python train.py --arch="vit" --model="rotation predictor" --dataset="rendered scenes of toy objects such as cars, trees, mugs and chairs" --train_examples=97500 --image_size=32 --crop_scale_min=0.8 --horizontal_flip=false --translate=0.12 --norm="rmsnorm" --norm_position="pre" --activation="gelu" --mlp_ratio=2 --head_dim=32 --fused_qkv=false --bias="all" --qk_norm=false --layer_scale_init=0.1 --parallel_block=false --inner_norm=false --kv_group_size=2 --patch_size=[4, 4] --conv_stem=false --layers=16 --width=192 --positions="sincos" --pooling="class_token" --init="torch_default" --residual_init="none" --optimizer="muon" --muon_scale="spectral" --lr=0.015 --momentum=0.9 --nesterov=true --orthogonalizer="polar_express" --adamw_lr_other_params=0.00092 --steps=9800 --batch_size=384 --epochs=38.6 --lr_schedule="cosine" --final_lr_fraction=0.1 --warmup_steps=190 --weight_decay=0.03 --adamw_weight_decay_other_params=0
Rows from block 11 of a small rotation predictor, named by matrix and row number. Rows with one number belong to one neuron. Each number is 500 + 50 x the weight over its row's rms, rounded and kept within 0 to 999. All counts start at 0. Numbers have three digits each. After the name is the row's rms in percent of the matrix's.
After each neuron's rows are labels from the 100 images, of 14848, where the neuron reaches its highest value: "patch colour" is the nearest of a few named colours to the mean colour under the peak. Only what is clearly more common there than usual is listed. The data: rendered scenes of toy objects such as cars, trees, mugs and chairs.
# fc1: MLP up (model.blocks.11.mlp.fc1.weight, 384x192), inputs 0-191
# fc2: MLP down (model.blocks.11.mlp.fc2.weight, 192x384, transposed), outputs 0-191

fc1.359 142:485531511482378453516464454520533614494539458512489489447497489518438518518459515474543508520433481482527402505475567506504542553508462522505505564502549548386395426446553423443541464536535470525437465424466480452467451463512483502545485388473554510404576426559507488475555629587428461519498512481539574402486457396474504501490528448507416527516526492504483459523528425559396437504438549415564540546503537505582494536468462440496444483468504478427490497477540364601492570543498590500524440539487479520587466442436558528473457553557533575493441404529457548490433467539595527509
fc2.359 143:594584453429495499548464473545447533456487529492541473453452417472667570454494535548487498504433499481383591497554559458519480459559446553487446594496541515434473491441444496537459486496570544598531516499520602529518442440551438476422539527469469579474553611489519510534514483581526405462501541509594498498585489463427488492447545467450570478593496385493525539450476457462571517471484493460514423556461513572513425608488443550501494501515530528519535526500503472521485510414431310485497519513432559493427556419515437437513461488462492466497455462477499489454479508437481491522
patch colour: red

fc1.354 104:434488537514436498577519512485504497344474561505529526461449492476421545493544442484463482448484453462472487454417469519490452510482542510462568545462485594507483431464429549491521487543468530637541485452311496487503473502537519565442476580427493499488503446558493519398460416543472425436471453553509481436560560464532560518505534474588514535465542577460472601552586554571484542527480545510531561567551448518438477603436520530456627417421531591458506579471559530519469480549510530525513505494538510506428540532545487462558505556484540537560576487483448542415539472556564428509
fc2.354 094:502464412478494500487507519524457445539509472528477505550543514549482454471549575502466511376600533484522502429545539500514427464476502509454543477507581448486409533529527451508450374535514510519539515437592493469490620502422432508501479511481482565449496575543469552550515535544464397432529506566593550550481528495481522598532488505471403433497462509467525428448490488443546461449382486493448556534370575518443578549581488620440480499523519466516495488500418428480563575605440457474484496487565548461532560554436516467608595489573429400515523511479553549494521522577536499514
patch colour: brown

fc1.380 143:549552552601515469537432382563502510517422534574582465484517478545525471549504452485446418384514457494416462515474466549551449539500494473514493511331470461520492457480432418424502404531431549478459540574568553418533539563487467501446515571533458506435525512527476544518507518563561595437432510497445501427457506532416466524530492540515554429448499551540435547506460457497468575536464481489542409475534472522450491605550463423494541486571591526477550462499460484533442579546519492483591526571562462465505472436527523430415384441516558579502540468478462514527521543566501408489
fc2.380 123:535418483401461523511472486511523476472445467529467502457449504457520487545580503420612396480508471496498551555486479402578528618455431472523532445435427490461523494476493487561524572496483429541334504466477445485471442545504438479557466465505411520462469567525449482523553564479548397541434577449393467534413417398444527480505497579470473482468465421524474513499537528450527490444490458484524512574547588523472565508558512551622528561516480555616480527480552423450514493538535424569576553442413538497541516548466467489548476471465585470450472492513529551540560474484432448493
patch colour: brown; black

fc1.147 073:506489444539516505486547457427499484511614482505485495516646512509492520350539553442572479506468535496512539438576424524557456480505467461466583454476449440509540547594431501442479430495540521506441584557518460578517499531572514580409583499519501465535554594462541543465535546450465498449583510535436481430510502442415556510452558511503436554472419450425425498464516497467378574456487486547421500451519437453510489509528414428517589526551452522504468433575530440591423495489568442575454467445507463532482492558489498525485395519515517483494454499507410542608505464538511444566
fc2.147 076:469329442509536443507505528449441480538517580467450502502556521475586581565550497516612536511478509530455468485600467483465514464564565437415381475499445543453478502541491469441537493580441494436547410484536447553495591525498444443539389546529554516526537449452477455483476499499507564476411422466585499593437432384457495545513486487493523514488475538491527515531429553477424481469605536529480566537502535566541496516473520492519462587462442430457491499461552502461597499557487561463493535535472476570566563463452466555458541560512502507559425519645524528517562460508474565416
patch colour: red

fc1.113 135:434483454531487544552510427534441532507499521458576493507548479528545488382496511435534473506489501499566464539600529490509390585394566496502507493423417402481463545388492527520400583565406418576532428508573590533528515509482519455568443452463569431478506492449539519435510537526478485537436550469512509462513455485452529551561400448428501467529579483549460480496583418528533472503514481629556469599556521535501451455442519478489500607578536529492487517577525445565480564556571541484498459481475532480529506562562504460429506432493436468514535528529600513480553503415395546494
fc2.113 136:497525551577515504542499522521451547509655472409441458478507599460431459524423435443562478532480440460502527542499512497452523435498390465442482476494515454452482444412558461553628439503496475399463521566470418548459476506489474496452465554441468557548511521504513537601448489527392474543411509503481339501505510480542523513502518606465499548462548524509517512596466576463461541564519528430583559555442504499472543453506482476592474526477541499564494466493598381437496566422432513481453442490472436494491453484519507567455600549499572538496505486467486509617440510490549469534
patch colour: brown

fc1.174 147:477488569470427522462453452450368505552430493565474551461561550464507566477564476451556507411431523511525476549380582516599472578526528535508503423464541517519481497620481457520466430497435515454526497552490420530477489546516564524497573451481443503433425544534481508447517505447471529537496482389402479405542547545435447486542377531470439483484532518479555502518530460485447483575480593425465523499595530576432475475410474496479554627592575542462500495484571483448603507536525420487483558518503453481498513534525547540496497484614493486522460482390433509557517491546543532444
fc2.174 143:554473496501464542511494480491547396583527466430566560559505478450416435476442491550434499561557445410533457481533554556573474387511465517542488597487537524517475525519474495433505539497587509567510530522515472434532524494471495514495503504458489541475435440489541496553545512510451439484496506409362364511449426461425348440475456462487573388452467456491466451507510444516484515449453408470560410540483477504522531533567460542455479521546533476563535474568533412541443476482459507465512559533486493420408547559533465503554410500518517438467359470514559451592554485566487413497
patch colour: pink; purple

fc1.106 097:572498499444428528443487417552486441534479429607530476484452519558475471469400533471540518586477620506480443472479496507510465495514516526426450476510575472433441479527593520379553445493537518463480558427450552497488422512626549510524484539530517513416517589519443492538514538573473534467507464441523414454510499479469582523462481409456519470502618586502457531485549490482487472401578495415525474546538542442440530495479614461459510448508389445483489531574517473546477495514428544448443473474493457456525470560576474468510574511486400356510547523567492493431456462507530543614
fc2.106 099:404486413515466477509504431505535547531543583489450548571503441455522466554563477586427445513483490501491521520453537525551453487491509499534439498532430496534591496545363504585514519465486474588473454577501500536585519463474502507502409463429469424599501405467573442531492476524554522491575565457529544460432492570459414569518529560554420459482477481608499418503457443428431458567447518500458570461451437466462429531421373496420507516509497515455423482466467562506458477495586533559465538567463512475458515551472415476555537623412458515470500479573478497467616547534520483505
patch colour: purple

fc1.258 082:488528492483410594505528489574392532453503569509430467559507580572475452413487530439522516507439463488436426434540425528408445465552482580586458522522529440454621497493508443603400545502517592516565417510443520462447621579544462485486538496507528543489541516494481530502483490465468469433502399561439496485550472454447462475484533511499574455519469539481516500492557525578614548628471494528456551440459528482497468467488572493530540480525445519521548455535412451436497579553468510465410536530465421620523576560449470513442578499559488547412419477481444528484499504501461498520
fc2.258 093:440506466476457465528430542423573532605421501432500538470491443435526464549511473506558545415557466499583507439412453458513504519529580415574511457547533500413518521487521565392542560495433519512512438493593415518535471466462383434484438536518498497512514513487525423566462510535506568581476542520476562520519540433502466519462588594509407503598538422428508485479514417452496491443391451464523484434508549494463526509526479475433473526584443537487412464480583512474521495609496463475420617496531510497477388474573573469469438496489527505419514526485487538436570512441572487420
patch colour: green

fc1.195 073:498463381482394442514590527507417496404459547483448509568481384520464492503510490555499411512514473497486521457570509515606537455584432515415460571542453484536428489433560443518455507529519418506578516598516518551449547541522520506470433430507551518565482519393495444527542505463567437400499526472495537505525484516543479372499550554574422485531504509396524463591503447478479481536539491533585577424514406457561503568410517495527546493453514497462475486471481501470483493573484590566455550431429463512462490421542448474520490468440531512577516492517511454519548482553353475575
fc2.195 084:467471545447460518586460536521463425521577525556410528484489483434387438479491464533500464484497477422477577494467520528445455370420581509430413623495524408461466502520485523518546497528461489485501483551519495429523556500569449482492546491417451452466488489499525585533520504487616450578454536509548471553493544399404588648507569492503580493448486561408478469468426541535512445466425405428434527535522514626486468540446566531501451492525507441476518554522550476458496507512522550532442477541484491563493518563586516520485502429440532581425409517519554567457478475437467515464
patch colour: pink

fc1.125 117:671500479461436580569540496397491518512498491489440461455468589489499432404473498512452552520501420600536437494537582512494413493509501493524598608440464576470452504389449460459593455473504549483543461541465467427408465484552535442549513514523477469477449518462509514555472543482453443437608591484422534491522503485531592547496452548494531481508469469474497547582537578474449479497519599509460536395419449518490591459461476521569503481660563451473440448520438565482530502428549475513543500508511443499550533481554450486486448452508496517517389547578511512473490451528499521515
fc2.125 122:441627468552548459494527523502481540445499535465507574606612544475535513488340493509430418409611491448587572450511547531502524514438568456438452498496520505470408553459480522572418476535429460458515530524553556471566454441548542477417415577469430504571505526497463512503429401502537533497575456507505455509551501530553507487473595536551500506514506564533565575450482489453515530442536450480577497595541573477466475491485509499465500539528563507538475569498475490551535496515508527578522479559471526578520506452474594452529538484524409552572611427434613474450478551504574515481
patch colour: red; purple

fc1.295 106:494591491509494475575513506572480524534543516574612484541561432464471501501537545425515515511435449513476504413523519490630493474425479492566479409569581587490429477509458587512573479488480534431579494568418546471404474514502479472528381489500489490590492510474487503441574523597486468440610586518453517432531621586498465470563495452475471517476500529556531443455436624578580531455546487527427472471511459499510508573449444582472436450505568532447503508469515442487525404503495572482463461596555535476594535516515471539462531482468555535503494467491446498533456563578444525422
fc2.295 105:643513498400513483504538537411553486503477490488475504503529494557435453594458404532444431509569507463496458498468458491487488491441503506474613494504594533500378451552521501410455451497549474501372473468504444532517513530498516459336521449496463526394502417515455466555548506444396540508493404496522471480457462507492468523450557526560571573377492477421478467513481574411464479515535554479488519540562475502411489427533561553499503510476489492486473475567401602458484511590540510537466543416485501465486448537441482435530496465581394494484453480426520438525504474395533469477
patch colour: pink; white

fc1.154 073:572478524547518438554489514500484532456447539511537382534451638489511481402512542531592548517470535439442493404501560436437490502544524547605411499495479507528494484453458473365397524518445440453544656518476545560485567468511480476495464442482494447526579580566591378533496524545487472442515489494513491538421403544570462459448499519508467461501521516530478507518406583550502476494525492457573550505450445441589440508430576442560447475547537526603467502528493491523483470501525479510431574447480539490592494584494473524517572528568467427494550447547407509523566487542496489477
fc2.154 075:531586471503559472424493502541486453599585556519504638482522534549413545499444500539457532492599588475582443459504481469578514474523454508489556561494528530444531486505583494441563504451526404526551498475496477547569533456468535395522489638465584506470441429457529481511474470448482551471539519446498422529547501450445483562538489558516491486515557422530516425549444503483467579542475559452556567578455525534446511477527555568449535566509395485606573570519465575451535509493434486503448407394500476518463390584478482488451467525539423553474545480589496473513407510428529486497
patch colour: green

fc1.360 077:581384562514391455426554566489584530523601488510505535449469495461419400444555561572472431458438502550480474527402488581593441440458482522492472495605476435436488465408464515479548446478472541510482554535473473436404513419589457546577606470460493530428512450500496539591445569483474488425501487509553439456528477480475549537538528457525484505496555570442502513505463513494486487452487474357533564520452485485521449472492473566541495513498534480473485490464504551424503509561507490536524489538404445557484502475557581504438497419604462517491430401540539497412468622445512522501
fc2.360 079:440527440505503464498539427466472532515564459511458568576448504498529500488491522537475569515459549494531587439509547407466374538533479440400478500480453471467449509507501504434469605506464500463508487427451504508629533485541587437399557543534492480537601584542506505425522482467437403515556555520495526514502541491521499501533454438447474471513453420591466577479415453468455474470599524447634548560462502452600478578512485562544486444510508508426493426521520401462533440544446466474346473557538490538472521453512526462482483535501441437558580476463594484590505501463477441570
patch colour: purple

fc1.38 105:459446425482512490495565501541449500496468421533556500480502522467426486582452504502485550539516495553562530540473442544515433476548530599474457585473502514575436546544436570506472569588385435475521512538463559567458497443476408510498383506502532529521496439478443453534543466517434500410478446487443584446453400569466548490527614462605546464509545596428461516481552417489551599431528457581580520452555458491444446513464493544502428494523470429425577501493467561494511503493428497539400542434452474556537451487501459515553491593502507497498434502431412539391570507510487455440
fc2.38 114:516523589460412394588436533520459516449516513539380569524415455443568474496471452507477433545545448471461508479519552469509562439520414452513540488513517539465515475521500570584505506498630428474495488527457401508543431533619483439520499431529548463575484558477438575575454530493502530566536523558458434545560562578542468514548407558531453560565506517552425483488441538559506529589493486398441469497506527491513514434460547508598485542543366428397399486574488481577468521465505531500553514483502560516415446485459495496558470488437553590487491517500562550506487484483530561531
patch colour: cyan; blue

fc1.116 084:459481492509515489565450474490475475577550405484578412444499533495521528461489496557443539521495457603531558478509519549478424562492505387473506487507536523444455559528461478447525473542431401472488468434458439486543514513538541500472429553529486444606540468538482457569558499512483466500475565462449467478456542527502502438540444455523591466559574613480491561426573509497490481461624554472512602426510468479518583489418520583447528475465607440447467520469454384464472565613423525515557533537421452448539436529532411503445423518556544551437374588496521519466451563515532483509
fc2.116 088:482571416470536493444515523429566535421500505536423551496457398483445612487467345485573414462530561475542493478527519462540566402476409564494489447512448457434476458604538548543524493533496538522461507424501457447552483445524472472546507596418465469354492482524442490465434484494440570533540484542462485562484508575496550534588585532477441566473518461446530503558460481583456541541501440504592524528581526437480460568519447444493465519637523470414447482505553523527435451545526534500483558565554506509456545464514517513539551586466434408504549456496470508493535508489451410471
patch colour: purple

fc1.314 068:554513546586543508487514524467447540609540603608579570553556490461470497456520495494502438454413495471398509462542457411474465538478519457495525433472472560413490541504579480517419545588514469489432549429483522536530633486501555446433536505458549512450488508488460450424560431464590434553477491421497470476440450506474449499473551462502500636546524468476394525569556509492581507515493433528565508567463490467470559439460516529366474504495502557503534496596556463483473552425462565545544517436577456511508470486485554515419555486512436567511431516622522515578568448520472471496
fc2.314 072:430497575559571483507495521459443512350505451489526472435438556503506488478514574455536531558479526498536473471460468527522512452544520520514578503443408543419458481533479531451515477483407508555563489454461553530593464497519472462523554599513513543512435494490470494534546556521435558541525562454460396503586495516503535507368597515360359462499525521602518615515357492464465519516498569615510530562504441447518435490524467496489529450487495482580494596408503491517507466580536448485497479456462503509583547515445458494411468456498457398502522516526485535461414502560451442486
patch colour: red

fc1.347 114:567562373416436549477570475415579559451544535555538456527555557460405526454485557558469506469503482506415536485500521550401485513382499490443529425526473433450603457522479541539497524564478411475443566537472489508605511505459490541476557493549420520398513579541428443496479532463535461463541447465459507522613410517543483462620539505467392526493530460450518541479459508547511523424448460505509490460435563446462578513431556509537526417463412501518467479392463501534510599525539453440478558430495474496460536466529524584605512506477501490504460499480449434470521530470522415554
fc2.347 111:557597499522523512503489519461489523463535495483521489572461408506599494449509492491557491519530543432361458581443514484508588597480536543477587505515532519562443441487471546479539439480454448504644553389473459568476430407481462518412582523496507418496499516563479590512543501503522541510517509430514490471488510396465460553456564473505502547537516467502545524592553443564451508554540534521522488538508574531561459538588556430511460537478458491457435476490475460447467528524503586493499507487577468497465526483574493524459373451427421481486535503614650382489459439581536519541
patch colour: cyan

fc1.189 025:473588571531548587498522518489485474549525528592529469512453537425547420517531422472509631505448524548399442552482513487482492536549458554515564476499519460487478454558527513458481513483545556560477474530353555499458541524515487498589495485450455515472522506478399414420624583507553394423552435391564404495572459490421428405529497443576498535497538551540427496516530539531474498436472470605544531472532513483516525504426481459489525483527443464520464586621434513436513495499549483522554484446522576500470450531530418525471533495452478476360424526572495502446511521470472474546
fc2.189 030:543440522544515458450554557455556560470559470536459550446522451472432518462491595557624406529540423565528510446495518588585453490402511437476413468528450527432567574521442490459565458475524431480479597478611383471526480504454430463542509560532503584526476524479517528631469452448504600520513487488434499499540521519490509614366601557390507478467550451393502555527517458432510458510504486481464545537515542547518546513555505600558484518519484457576475534422460539464536485485457516486486504562486578543445528513518492492497498526530514458591513497488599524591459483520447465512
patch colour: purple; red

fc1.95 050:438504445441525586515543505450504432572544538538503522486586498493525466462489492481491507548521406466475579554479532483432562478444481534511508501504526532425464544533553546452466558470573462414516637519445455464498530482463478593563513475551454507465516561537569468509418543504413479530476519561477565450511554510525437460479457436395466493530433490491541513462549552593493526397539500557399508526570581605528547438514530553495441421538495513585606393460443520493533598519492506513508518450407435568506410519468539500494505504432370487471484598549526490492435620552456423501
fc2.95 057:573447502590579505541456505446450475465471474529576465554499452475505537578402545436552437449481506521496406515467483488571424489478458463576515526558622448511461533470473504509535532468499408533558492426558458517517525545526559418469534597507501580475536480494530525478551388460452511573426576429459457564482583467463481611445585556533551484500577427459514528531421531504451550561475400515563532500485523499454475493498436469593512453519512537481529505495565506376557454492505513526467421538533488504532551531516468650472468424573575501462536486530618535432596513515518473446
patch colour: cyan

fc1.138 082:453487451517480468524453506434473476481421595455507500496475472464521496470488559503496529539568438561520459544485509423442441496448419515480479557468514574509462480493484569508576446571449619545408535453521529502483549481528462504496632573428499490391537461449456515551434475403515441554557515498445487458499553495508496516570525469509456553459563415461490430522510459516498429468391564484427537522408544429530532481446517493517532544492523498562445571519430512606575541396546404450446485578506559538471468505593419499511567473584368481442469470389516483550469457560424442473
fc2.138 097:556443463539568566524480480546577533552473449504512498556481546515445580492523489529494472510445529522353490507522465456454597460545521512504507487516504488584594486501451430519504579556577442509529551587484435518578484465522449548499484456546524480475511479506618551445574498471534577526448562445502554568517490444470486481522468544441667490514457463442496525475502462435474569445558485581498569505662403498462431405503393500473501445481495493450456470467520560491475437524463601610572552521525495486460547402390577548558446456470549520483583480493527507516531461480478495451
patch colour: green

fc1.370 112:431532452507429484454502487402436454601494457450446438541439517436492448493534442497460479443425472509540487531458530492533511544461597504488431603610551482542447499469475561472421521540520515560473582520529545535456433535456440449443535415565459449503426412551535584505504462575493550521515435508451430439440488487417453511446502488427425534468399504560444403569508511534514458503463508454455486504522418550522594465600434383516583478432563522427524478517529411558525474530494595534391488560426483478505465467456460585499469495510479454453559448491505487437522423510516449537
fc2.370 113:516326448433486551527435435418560524463526440587512464498586490519575549514486558450505434593563504499519473422423466572490567455568439441470537485511548523487423529552529438528522488531446492495469478528487511535487622446500514458553468505467554477478613472535444490405549528462530517501471571557552575431538442545582493430484517525527549451536505496444456521447530545414543479467548469464519490604475495523462492426479471572537538481526448460540465471424567538520497461535447406496576501549503510507463440598526529444440433493536463551442440521494475489535633614624474501489
patch colour: purple

fc1.361 123:485457595459503551624543457520461480464565545582477555481506523522463503445459400542468483514451485512477533520513542505422491397438495568473492528502503512455615536518429553483422543509503470482534503439491431471554501573494441515478526501448506519443420561518505501538444509471422570519566525476442445492575487491480495538467541517530466543512506512576521405538479485505473525544484562417519472542539473522503383468446568497503594582614525549574435524492518423462486489492384478384589425539407543479522557563577612411525557532503475545401478445492592423506628522478491451502
fc2.361 126:502527478552586524463433522538540495523507470487501438529438578455493620547553566497572499489485518514351506502567517528591456467508507506498397661485473480524498469512518557505494472524446475427414464546553575483529524488506512565520504365460599392517513521454411512469564468522599497477573422471425436510452504510485511525487524487445560444489494520527455494443515565469463572497460434408573526452611541539532566569478508420507476491487500513504555400578509425483473456467492440598486532545505477417489528513497413503407492526444501457546533534534628548542478487525476410503
patch colour: brown

fc1.194 095:477618489510531446515609518524599524509474392526460368476512548523421530489454509498467429460518490498521482541469487516536515464451511508505537496608530463406513583587393416533465560538453490507564553438453490506475458461537490499517493494385487480452475562454429446524461545466394463557483613429516488511559502507535479541540512545413487466509619535462522541502522444524498427523490485570349525555424550551473469526458489532616566408499564544543512492419398470513509528540515576439512561483479489500424508478498495550574542486449595576576486521508521425480498556465489461488
fc2.194 096:523442462511533498537476522549389445443575554528579401525545424411516511451538532504433513542474472574497521564436452462540466495444493499454480525494474469497510382491514511493505508554489473533534467618570608498536453439522514502487449532558438511509489533558580521468511507436489453446420434299517522468438413491519408503490484435508419521519461465495474550513470454566548544546552524411546471513533471517492478527430506483438479551481447457453491376578527465536516527472473508521550435521469501526612510479440518538483430436484418456514635480416591589388537500510502539508
patch colour: purple

fc1.315 081:449493538580521551481475553458470495592525585539493518442547579493521494506457569520451434619514546486493520468415543484534475461537430478563552510447485546556463489467513452560505437437507480550461509604528451482432506445554462530502496486480539413517563542523462543559432518467502509606397495518537556493484443555482483571557454449478519406501548436407442457558450507485458518503489567472501482616520542546471578546378517485511444400518628571608515495558420428496504488423393525493550422530487463455476514542436445453480582526508446480496522409556455513475498454430437588450
fc2.315 084:471485494514517489403568431552521384419455528440596504520453526549460518489476499476498564412494548502471497451503440442493516526485485534422439468465432402518493469409559520444575577533461460525525454480492485505526535533512538422443636577532436516529513464469507487449554471551435534457438520398529389528454536443458439511409522525484522550467439644594587501497526534527493470504477517599562487519505457485496448519508475480573475489444563546533510592478549456458511516475594529566482482517464569496549431595532481517502463515449367593460572455575551539416540516490463533422
patch colour: cyan; green

fc1.93 178:520441446520447424523531517561534572397528345550494497535456516458524559439473467491579412572472557534462542457493512464463506494495469528447473476513483504431461543508579506559616520441527382455470552517489492540481484510578460493604410467496470529522466470534509512558525455436523434461496500479388555608504454531483516409461456540453488475590491563549456412423565434494494580439565542474566575522418488482404475494433493584506453436491586495474496532534453439472426418530557481463497490529443502539549491423471411471464454556524535419601439554457482476413508517463475497463
fc2.93 145:523488509450532547493497536551509580580453511484579514519468470527475463556463446497493489486510519523552544521512502434523506522439430496506580554460460484536561538576418444543533470510558513576542515469573523527489486449519461579444496491546545452492510489494474534548437419493446523491508486595519498772545490575432578512562580507529502501474521587519523505517586385598534559516468436533547484493586455415516532563454491519557498513462513473433455549503511446550453515463533525530456537501620534438461559464633477511540463489502567560437513473510438537556554395436572439526
patch colour: green; cyan

fc1.81 066:486478390527458498475443497536432494475460473541567514459471543486492505560486516505445519505446492459393492479445424445541477419514399566573483445441495551480501533420460487501482564485564522491554453612467372424540541452498373461603475482475496559519533435512454518466478464550475445472458501313484512508588469442475502377453456526519506531497558542492495483494545500541504485544547574508522572479541468467509517443549514510489529407437486589467566543402518423550398512511525467524514565549451579463445491514539548479487436470486489429587450536500506530384462564626510511493
fc2.81 077:484485505428561442591452487474534496526550497494447406529431469510502560545586486608601565480605549508449457442515524596471487593504607488522530574489545477508466495511465486463496483504535403456599482450572496479422453592482525446512519540493585425496483443416579418491508475496445458479522470540522507410482510525533523474565564487450506426446483499439444476514390575527433497499435421462509434468493579532464496487460508490468478470467516491520505503552485502487639556532421472444554398544491389525483454561522458469514511546537447588474456563490561514532474325482497524524
patch colour: pink; white

fc1.300 022:523595479463533518497511476460493455544534486462548511537602563473513493449493486573409393478536456503450361496532469500480510530569421513569557490533524520464550426491455429473508541479529455540541533516429506502473521536492488572493519496521492432430483508617500494499455484403546495559569472459445474425554469431544395535517541508541496493510446562477520439485560486516424438606455458416519512563563527524564559529386562471516498466466583473488485539491512504488498460544515583478506548520519433508523413476454510453425580343501574516573468601375466559453481533527484593377
fc2.300 022:450473506518491468415527566550479430479545526593465504497520508452457490505461476534686451475498465468564538459551465485463466468516564523449489487462546517421464456452502531559407516428411517573513522447449443438529610438507498394523493540437529558537527446519572480536522522540445552448512465473568429509451529452569463445577513538497495475422481456505430535540455565461429423536583460472512544521546566504508502597552457513547517556528518517474533530437515501338555473467447392557522523512497475539497532559542468476565456426551469521436501508558623506458632580564498455456
patch colour: green

fc1.336 122:438420521506568461479477459465484502436418446508521471594456445526552507512449547546525580476541480519476491556480517429400436458540496506547531577521520488507468503458484454530551419491496569557482572511515393532612577509527428456412526520436533422435555452509558491495401420410443489453613570547435531605470514523517518492500524467527527471515585461399556515448531465534528415459520542478433422478495503479479518503522448379496534529471555517519506617440448512540569547453590525508430510481446457493574495583486561613476536453451430547391517551466487448580446500495480480487
fc2.336 128:478485380479525501514522521527548462554603547467513531578474605553430455452508546478418388483457478472439447524517540503504626472493480586533601557495494485615556474531424518546525442509532482489583530559436510653539405490500513634546473544543546494409531508490543492475455552461529470501530509510539619621523526488560442549511510489522523513470485424471554461546563545464440463531541481516455472461530515538438418491503539423529495467436495444455461485517469532409517555517396542485573392491479504575549554508436531497551502484463548469518518437396496540565479543509445458501
patch colour: green

fc1.307 026:473515574591514489453523497509549529496496533563509505592560536549519466495556478525474528416492517594398546483455474530380519536566511573554547567561571442393468459516525508410543473521540442485415596489446464474453616500472495489462482459547522504531504522495499449510461517517497487551550420523576549442558499465516457449443479496501481488511484505558501486461517531533673515493520469475668562531458448481560427477466491573422530509461481466541371578518482440482534550552631503542490488425552418489462414511440504580489488532538466502468437458518538552512537485362462463513
fc2.307 031:541449531502562408452486554492468536505464537477475592438437537498519492573487534526576464556563500504601485524545563451563490441412433487513494478498514530527475518461477504509390520481353450511541545475500483489499472459532498423549528532452489577466436545553534468544487462494525524471459533382546391470533505562501483579354488409472431540507527502435405459509450450475306525530497610557503564509473523498598502515471458527562471489583493510521481523425576540518508498494402437491538465530466508527540479462544441444450498432503493398601600549484565512524489554532475503449
patch colour: purple

fc1.0 093:584543461432559448529455455506533446490521516434621506515470451421523397530502513530461495531503464503504503496487552471439540481475474510453420497543478512574493595456478486520456504551462542540400503452500549507500607467452468523461503621489449371534354559469321568479463492489487423532474392449450451497544534516482536515568581461445521569465480522409477532500586463459483579509448521505466441492445548483460467553536519448541555511481552576471494435461528486508494510523492417494538586467518625594494500444378529545472454516531514594456547450575515487510561527470508484482
fc2.0 088:495573500443435530485505476481476527462418554473443574556451462472606535508544465524538632433527505503392570537591525483469538584523472467511547440449553528500509547534550372510515519485576477483554483555486493491497441549496561531576487473449480582489463521486521526453477476478499629522518510465486513406550500513436495547370498510565465517457548533434574544574475424507498519542527504541457428489519539574530454517495436547557473498483488531405594430433518566445472495544508523360485567494477525504533545504563577567447568501548529495507456573395483589490379506443390511452
patch colour: red

fc1.45 085:442472503512540557477515466475555516575500532470533565562494502470481550466353487531542585449557479502481594453584498538575489491497444560528393525565440529341514502462501553546581407563431542536544531536442548531483489451488574448523518454506518479521430487500478510504565524472518508563545412427539518505481457500419476480600513430498441542524535526549467473441464397430543499506580474444513563545513515477548506582498551541488412481542459510601411448509590473484425606440523441488491531470443498525474511460512513553631485472461555438461520367501496498507494442519599580503
fc2.45 084:487442491503528475510478513520449530466536464520475387451417521519550415576576468564493396405531505530543496518427497447413460519435507444539568521514412456444431466570470494482531488475484460507524430493463499493476484566517476547415544432489394371496521558502514519518489500505523504580548541527487477555434471614555493542542264568482530434497559411468569484546473539490508516518489462510530421521458538443512518565517477419589519526513579512534536518518532476574463384399476519527468521531561496557527533453456532560451478470496520523435462558559501403533446531462559547459
patch colour: cyan; blue

fc1.245 054:441499535527537541511500538535531462532454519508517505472528635516545461446542529497527474414484447496522493331488526524525499513487446487538556508495475512437432493472502506503516467451588474490521480494462456540515589472551571533486514503420528530414503499440478537566530574454416514521518565490440605445456391469499527515478480452417536613443506478521423467515486558465501485464454492473425488522491539515453562416471540464479413513456461498494521567539534458527520454434435585503608513504411463431493497526453453534423574561521393459505379361615416580444522505546366520527
fc2.245 057:535468539533519519518508432445445491441462498483533524494447505533491526513526459513497456469526604546413492493498486430551535519605510442544492424513466495473452513599433495387477530503513515562569466471552475452612479555560529499525508492454428469534474534498552452506495455492534465531452507426499313505536535520488411605402600594475479460485554458514504610592481451521456555525475504527490532537521485555476488488461483637457553498552546514494488540450539530356436445573516476580484519465473519524371425570429536459470454509439451473495554565551552499467447488431576437435
patch colour: green